python train.py --arch="unet" --model="image super-resolution model" --crop_scale_min=1 --horizontal_flip=false --translate=0.06 --blocks_per_level=1 --shampoo_beta=0.95 --precondition_frequency=25 --merge_dims=false --max_steps=21600 --epochs=18.7 --warmup_steps=1080
Rows from block 3 of a small image super-resolution model, named by matrix and row number. Each number is 128 + 32 x the weight over its row's rms, rounded and kept within 0 to 255. All counts start at 0.
After each channel's rows are labels from the 100 images, of 14976, where the channel reaches its highest value: "patch colour" is the nearest of a few named colours to the mean colour under the peak. Only what is clearly more common there than usual is listed. The data: histories of elementary cellular automata, time running down. In brackets: how many of the 100, against the usual share in percent.
# conv: 3x3 conv (model.mid.1.conv.weight, 192x192x3x3, each kernel summed), inputs 96-191

conv.116 [121 128 107 133 146  13  93 155  48 114 143 122 135 143 104 134 142  77 175  65 118 147 122 146 150  94  99 138 171 187  73 143 134  89 117 120 108 121 165 140 154  90 151 129 122  81  85 122 180 106  95 116  70 105 127  73 124 133 142 126 190  71 102 117 113  70 126 154  43 150 118 116 114 100 102 124 126 139 128 104 150 144 120 161 138 159  59  98 114 130 131  79 121  98 155  92]
patch colour: white (66 vs 6.9)

conv.86 [ 58 145  92  77 133 145 153  61 146  53 145  93  90 115 157 128 175 190 134 119  86 143  88  98 156  93  82  73  83  76 102 126  98 119 174 181  28 138 108 118  91 165  96 135  96 125 104 134 114 132 107 135 135 132 125 147 157 156  95  80 107 133 154  74 147  63 128  72 118 133  79  84 116 141 126 139 145  99 147  85 120  92 115 103 118 166  94 109 138 141  71 126 109  82 128 142]
patch colour: black (44 vs 20)

conv.113 [144 166 126 180 168 170 167 155 156 140 139 112 115 106 140  92 121 102  72 170  69 161 116 165 134 179  80 144  85 145 128 136  94 149 146 167  98 141  77  50 173 115 109 107 127 168  84 114 173 134 148  92 129 159 135 164 102 132 118  96 157 146 177 112 139 112 120  84 126 128  67 101  92 120 148 161 109 187 146 124  74 143 119 145 106 122 135 125  51 111 112 108 148  91 141 148]
patch colour: white (36 vs 6.9)

conv.138 [ 72 161 102  48 114 134 145 151  91 141 142  97 100 127 169 181 157 106 145 103 100  91 109  88 147 171 109 183 102 170 124 123  62 152 167 102 131  98 133 117 112  71  99  99  97 135 100 102 143  77 151 133 186 183  94  90 142 146 151 143  98 139 132 127  97  86 122 103  88 151 133 100 118  70  85  77 104 105 114 116  90  97 136 143 100 131  74 136 114 108 133  91  84 103 127 173]
patch colour: black (81 vs 20)

conv.147 [ 97 139 116 175 134  55 132 117 116  97 164 137 170 115  85 111 128  98 114 118 132 109 143 118 109  80 131 163 182  81  26 114 156 115 147 127 124 106  74 153 113  81 137 161  88  97 116  55 163  89 158 169 157 121 108 124  99 163 101 112 158  16  96 156 120 142  73 158 138 171 128 139  72 178 113 122 137 130 160 134 146 146 138  96 129 153 164 122 108 128 177 108 124 145 136  84]
patch colour: white (73 vs 6.9)

conv.20 [113 164 115 114 127 146 189  84 150  60 149 130 135 127 161 123 204 138 138  91  84 163 131  71 131 112  97 102 106 131 133 135 112  75 123 168 133  88  89  81 143 143  93 151 112 105  77  51 146  76 157 157  87 103 113 134 124 177 118 123 166 129 127 164  74  73 114 110  93 114 141 147 125  88 151 128 133 131  68  77  60 128  79 105 116 145  73  61  99 146 118 140 100 133 187 146]
patch colour: white (29 vs 6.9)

conv.137 [145 159 111  81 184 113  93 171  73 134 123 132 134 132 120 121 142 109 118  62  69 134 132 171  78 104 136 128 160 170  95 110  70  80 121 173 112 122 115 170 127 137 139 157 124  72 100 146 149 168 133 148  86 104 142 126 108 148 159 128 162  26 110 161 168 101 122 111 130 129  76  50 109  93  95 148 119  84 136 182  87 118 129 139 114 112  76  98 100  95 145 102 154  61 172 106]
patch colour: white (43 vs 6.9)

conv.165 [154 154 133 114 112 136 128  64 130  85  45 156  69  88 127 176 146 106 110 169 122 135 117 143 137 119  76 157 142  29  62 121  88 127 182 179 193 122 177 225 160 111 141 119  85 135 135 139 123 138 105  81 126 127 110  74  80 142 122 121 111 137  99 131  99 150  76  66 127  93 119  84 118  74 156 122 121 117 168  28 118 125  70 161 107  85 125 131 162  67 146 109 158 122 173 125]
patch colour: black (60 vs 20)

conv.27 [148  96  94 104  91 100  64 132 158 105 125 205  71 132 129 110 134  80 132  85 170 132 141 144 120  62 151  85 190 150  63 107 125  90 144 178 175 101 130 100 120 156 153  98 118  65 134 146  90 103 121 134  49 113 126  42 111 166 151 150 115  88  83 122 135 103  89 214  82 132 149 135 137  95 124 117 140 129  92  89 183  98 119  99 136  82 112  92 126 135 162 151  98  77 121 144]
patch colour: black (45 vs 20)

conv.80 [136 117  90 151 160 162 115 162 161  87 143 113  84 103  93  47  92 108  57 134  94 154  85 191 156  90  78  60 122 186 138  60 139 143 160 169 154 138 126  78 198  96 120 116 119 130 152 131 108 107 164 101 106 154 117 117 148 162 110 154 157 151 134  86 103  94 123 128 167 120  98 115 206  75 109 105 113 137 160 192 124 152 144 106 125 107  77  67  72 131 162 121 184 112  96 134]
patch colour: white (30 vs 6.9)

conv.71 [ 96  95 118 113 129 103 129 137 213 141  98 177 133 149  77 160 133  87 127 132 120 163 128 116 123 122 165 184 109 174 146  99  89 117 169 120  40  54 155 108 123  88 151 124 148  92 113 129 131 121 132 123 110 144 118 146 114 168 191 102  72 112 110 157 146 124  96 185 118 140  99  83 162 124 138 100 127 110 135 214  99 105 125 113 145 187 125 168 150  78 111 142  96 125 128 123]
patch colour: white (37 vs 6.9)

conv.79 [160 148 121  95 130  50 148 132 139 115  72 123  87 100 121 148 146 116 110  97  80  85 135 142 109 140 101  84 124 118 120 135 146  96 151 104 101  95 166  82 143  79 146 126 103 113  65  73 103 119 101  50 101 118 172  82  63 110 130 138 140 126  97 101 109 120 148 103 109 101  70  84 126  75 130 108 106  91  83 151 155 122 108  93 105 144 109 151 137 101 106  95 107  77 121 107]
patch colour: black (54 vs 20)

conv.187 [185 135 142  90 170 135 180 108 143 121 114 100 112  63 119  80  90 116  95  92  72 135 156 114  67 159 105 209 123 123 101 149  91 127 129  95 148 121 114 104 125 157 131 165 147 137  85  82 118 128 165 141 180 101 185  96  82 123  84 176 177 111 116 115  93 100 101  97 156 153 107  81  85  74 127 121 121 198 141 122 164 147  83 157 119 107 159 167  99 111 131  73 160 166 120 132]
patch colour: black (49 vs 20)

conv.176 [124 113 134  65 194 122  87 184 184 112 172  88 146 116 127 110 130 116 102 130 128  88 109 106 111 144 137 127 108 130 134 136 128 171 107  78 117  83 138 137 120  72 109 172 127  80 133  87  90 163 149 149 114 171 102 119 107 126 107  95 122 123  94  96 154 153 114 156 165  92 148  81  68 133  73 159 151  98 133 163  82 116 147 137 129 128 135  87 118 114 159 191 134 120 119 123]
patch colour: black (90 vs 20)

conv.48 [111 155 117 101 148 125 107  92 126 165  90 196 166 178 125  80 124  92 111 122 109 106  82 136  55 157 124 113 152 116 122  91 119 133 139 121 106 127 133  63 171 149 150 121 103 120 122 147 150 159  74  56  97 167 103 174 153 146 102  52 112 134 120  60 155 102 135 104 114 123 100  97 126 134  87 138 112  54  98  95 107 130 140 116 117  85 161 137 124 142 115 129  58 102  91 131]
patch colour: black (47 vs 20)

conv.148 [115 124 129  95 156 135 123  76 137 112  93 184 112 176 113 103 112 132 127  95  93 134 161  98  94 104  72 102 134 147 130 119 101 176 142  63 133 133  77 109  79 140 127 131 119 144  88 105 117  96 126 114 161 154  54 102 121 123 138 149 117 132  95 181 132 137  76 148  41 112  75  91  98  82  78  98  88  96  97 159 200 102 151 146 116 140  91 191 142 124 108  51 112 120 151 121]
patch colour: black (44 vs 20)

conv.167 [120 209 121 164  91 135 168 128 124 115 101 107 131 136 124 168 141 138 129 146 132  86  78 102 159 113 117 144  88 141  96 160 115  96 183 153 129 152 171 104 132 156  83  81  99 140 119  97 186 112 123 121 171 147 106 144 100 104 124  66 106 145 170  92 135 143 136  29 128 104 167 149 130 149 114 193 119  86 160 143  97 107  90 154 103 106 144  88 131 122  77 158  63 114  96 138]
patch colour: black (81 vs 20)

conv.1 [106  69 102 127 147  32  99 124 116 141 128 117 129 121 127 131 144 191 109 126 113 145 118 154  88 132 141 138  95  96  98 123 121 115 140 145 151  97 158 106 115 181  90 145 141  50 144 134 102 137 209 126 117 112 136 125 120 174 130 152 100  21  75 128  97 123 163 117 107 137  85  91 198  76 153 103 120 146 127 125 105 137  76 114 114 144 144 147 116 134  93 129 120  83 116  60]
patch colour: white (64 vs 6.9)

conv.174 [113 147 143  78 106 135 126 152 139  88 117 139 126 112 148  91 147  80 131 105 147 113 142 136 149 103 133 118  85  68 100 142 129 156 125 107 149 128 100 154 158 191 135 142 171  80 111  65 134 129 128 163 158 113 144  71 116 176 133 100 108 144  84 131  94 137 123 167  66 128 134 171 170 111  93 205 108  86 103  92 145 107 136 139 129  85  47 105 143 119 111 137  35 118 136 166]
patch colour: black (100 vs 20)

conv.182 [ 81 138 101  98 118  86 206  64  97  60  93 125 134 110 119 143 124 104 163  72 138 108 133 113 136  43  86 116 119 140 131 145 152 106 129  87 112 105 129 131 170 157  76 133 125 158 123  97 147  96 158 127 153  69  66  86 149 119 184 151 108 167 107 137 132  54 155  91  79 103 103 129  56  98 171  71 104 121 129 118 140 118  79  94 107 154  27  93 104 169 120 133  77 150 115 143]
patch colour: black (87 vs 20)

conv.85 [ 82 166 147  86  24 153 136 108 160 125 122 150 160 144 131 104 156  99 139  98 109 123 152 126  82  68 112 177 123  94 156 144 149 122  58  88  71 100 118  92 137 108 137 127 145 156 153  83 156 151 115 119 118 141  97 163  45 199 141 125 144 138 125 120 135 152 133 115 125 137 129 118 126  97 116  65  93 136 100 154 127  80 114 120  95 193 131 141  85 117 122 152  91 143 167 140]
patch colour: black (49 vs 20)

conv.158 [121  79 133 143 144   5 105 121  88 126 154 103 102 109 139 124 170  98 100 156 111 134 143  93 120  79 130 181 110 133  85 108 168 133 147 164 143 125  75 107 111 177 114 128 151  76 104  86 155 154 138  83 128  83  93  93 141 175 108 135 147  53 129 131 136 142 123 131 132 125 121 130  76 112  94 105 122 152 120 169 118 147 116 124 110 134 111  80 104  88 131 135 145  52 127  59]
patch colour: white (51 vs 6.9)

conv.8 [108 162 133 109  98 134 104 104 105 146 127 175 108 180 133  71 104  99 111 193  77 103 111 110 169  95 135  77 154 123  99 100 120 145 151  82 119 125  88 107  93 117 132 108 153 127 163  74  47 115  98 116 148 143 110 134  77 215 121 108  90 128 121 154 176 122 109 134 153 128  73 149  94 154  55 120 106  89 107  94  92 116  97  81 101 192 110 112 151 137 138 161 131 142 122 113]
patch colour: black (57 vs 20)

conv.123 [111 104 189  20 133 135  82 138 115 160 103 120 134 159 135 123 130 150 132  99 107  44 101 100 147 110 103  99 141 144 121 122 122 138 132 119 105 150  98 115 111 132 106 133  92 128 144 126 149 122  75 132  97 148  97 127  98 160  73 136  74 135  89  83 115 138 137 113 134 122 144 117 150 136 104 180 128  80 143 127  93 122 135 134 117 162 110 119 136 128 114 182  85 106 165 128]
patch colour: black (100 vs 20)

conv.112 [163  97 123 126 154 141 120  87  35 141 112 149 143 137 135  88  90 128 122 140 155 106 140 153 135 108  80 126 143 121 106 142 150  83 162  89  93 128 111  96 111  99 146 110  99 146 143 122 170  72 119 167 115 110  80 106 105 111 160  73 132 132 120 177  97  60 147  77  75 125 123 108  94 113 111  21 137 126 102 116 185 130 154 106 121 152  52 161 117 146 177 134 105 127 123 140]
patch colour: black (95 vs 20)

conv.70 [150 149 122 130  83 142  96 120 125 140  75  66 120 124  87 128 170  93 140 148  74  51  80  80 130  84 105 121 147 112 147 154 146 108 112 143 157 132 111 118 148  50 152  71  85 117  90 108  90 131  61 150  94 145  90 138  94 136 150 156 106 128 115  81 163 183 133  81 176 135 126 138 158 117 141 142  67 125 133 153 173 141 105 163  86 111 121 115  92 123 155 175 163 114 123 144]
patch colour: black (50 vs 20)

conv.131 [102 180 158 130 134 118 196 127 124  68 119  90 197 113 125 132 118  97 117 121 123 137 131 147  78 206 144 140 157  91 125 114 103 142 156 104 148 174  95 124 102 119 154 128 155 140 109 106 111  82 148 129 130 118 163 113  94 181 191 143 154 133 112 170 133 172  97 107 125 160 120  76  91 125 149 117 143 161  81 138 182  65  92 157 125  98 184 170 104 115  98 110 185 137  97 144]
patch colour: white (25 vs 6.9)

conv.90 [116 120 157  32 155 117 132  76 146 161  81 171 156 182 138 135 122 113 144 154  69  61 115  48 139 108  88 140 122 144 135 122 159 143 165 101 142 152  93  91 133 179 126  91  97 195 122  97 119 148  59  99 166 131 107 146 107 151  85 137  79 131 158  78 108 148 137  86 103 153 113 169 123 149 112 200 109  82 120 148 130 120 137 144 125 128 138 127 116 123 108 131  53 124 148 125]
patch colour: black (43 vs 20)

conv.153 [ 54 144 143 153  89 138 191 126 136 112 114  62 149 158 106  96 143 104 177 140 132  57  87 146 156 140  70 144 113 117 124  73 106 121 126 119 122 124  90 137 160 103 129  98 100 129 139 135 175 104 148 141 142 130 111 197  86 140  83  95  78 145 123  62 123 146 106  62 103 134 145 131 164 110 147  88 115  57 145 139  89 100 101 151 122 127 118 128 108 130 106 118 118 113 120 116]
patch colour: black (100 vs 20)

conv.19 [160  80 143  98 146  36 121  78  84 126 127 124 167 107 126  70  97  85 137  44  73 144  83 118 141 110  93 131 162  93 113 156 107  89 196 124 134 127 125 112 158 132 140 123  99 146  81 137 137  91 108 134 129 148 135 110  80 145 134 148 156  94 119 108 147 131 139 132  92 132 128 100  78 105 169  68 135 103  70 150 160 141 101 115 117 181 109 101  47 117 134 116 174 135 125 128]
patch colour: white (30 vs 6.9)

conv.144 [ 96  99 167 122 183 114 142 139  89  32  90 123  92 177  98 102 151 105 119  97 105 121 182 133 158 111  76 154 119 128 125 141 129 156 120  96  79 135 154  84 148 154  88 121  98 103  94 129 125  98 171  68  42 138  42  80 134 133  86 145 176 111  72 133 102 104 115  60  91 136 135  63  88 136 124 109 114 108  98 128 102 132 164 137 103 103 133 100 105 109  76  92  97 106 116 106]
patch colour: black (48 vs 20)

conv.65 [ 37 144 112  89  98 134 105  71 133  44 164 135 110 150 108 126 198 120 142 119 143 124 134 135 102 105  50  78  96 153  99 193 152  46 110 144  75  71 146 137  95  87 100 129  99 118  88 107  91 111 132 143  88 141  86 176 116 189 148 140 139 139 129 112  89  93 140 126  59 108 121  67 170 111 108 141 112 100 101  98 120 127  62  82 115  95 105  93  70 153 140 172  98 118 127  91]
patch colour: white (57 vs 6.9)

conv.57 [138 175 180 106 153 115 148 130 126 108 147  73 133 124 111 147 153 115  76 158  85 132  81 122 156  74 130 129 170 159 143  74  76 111 149 112 128 152 142 106 123 130 121  98 102 151  90 114 173 116 166 168 148 150 154 152 110 170 150 130 156 114 181  98 176 133 136 156 149 140 149  94 146 133  99 142 101 144 113 131 116 150 123 161 142 141 124 101 123 136 186 163 122  93  86 144]
patch colour: white (43 vs 6.9)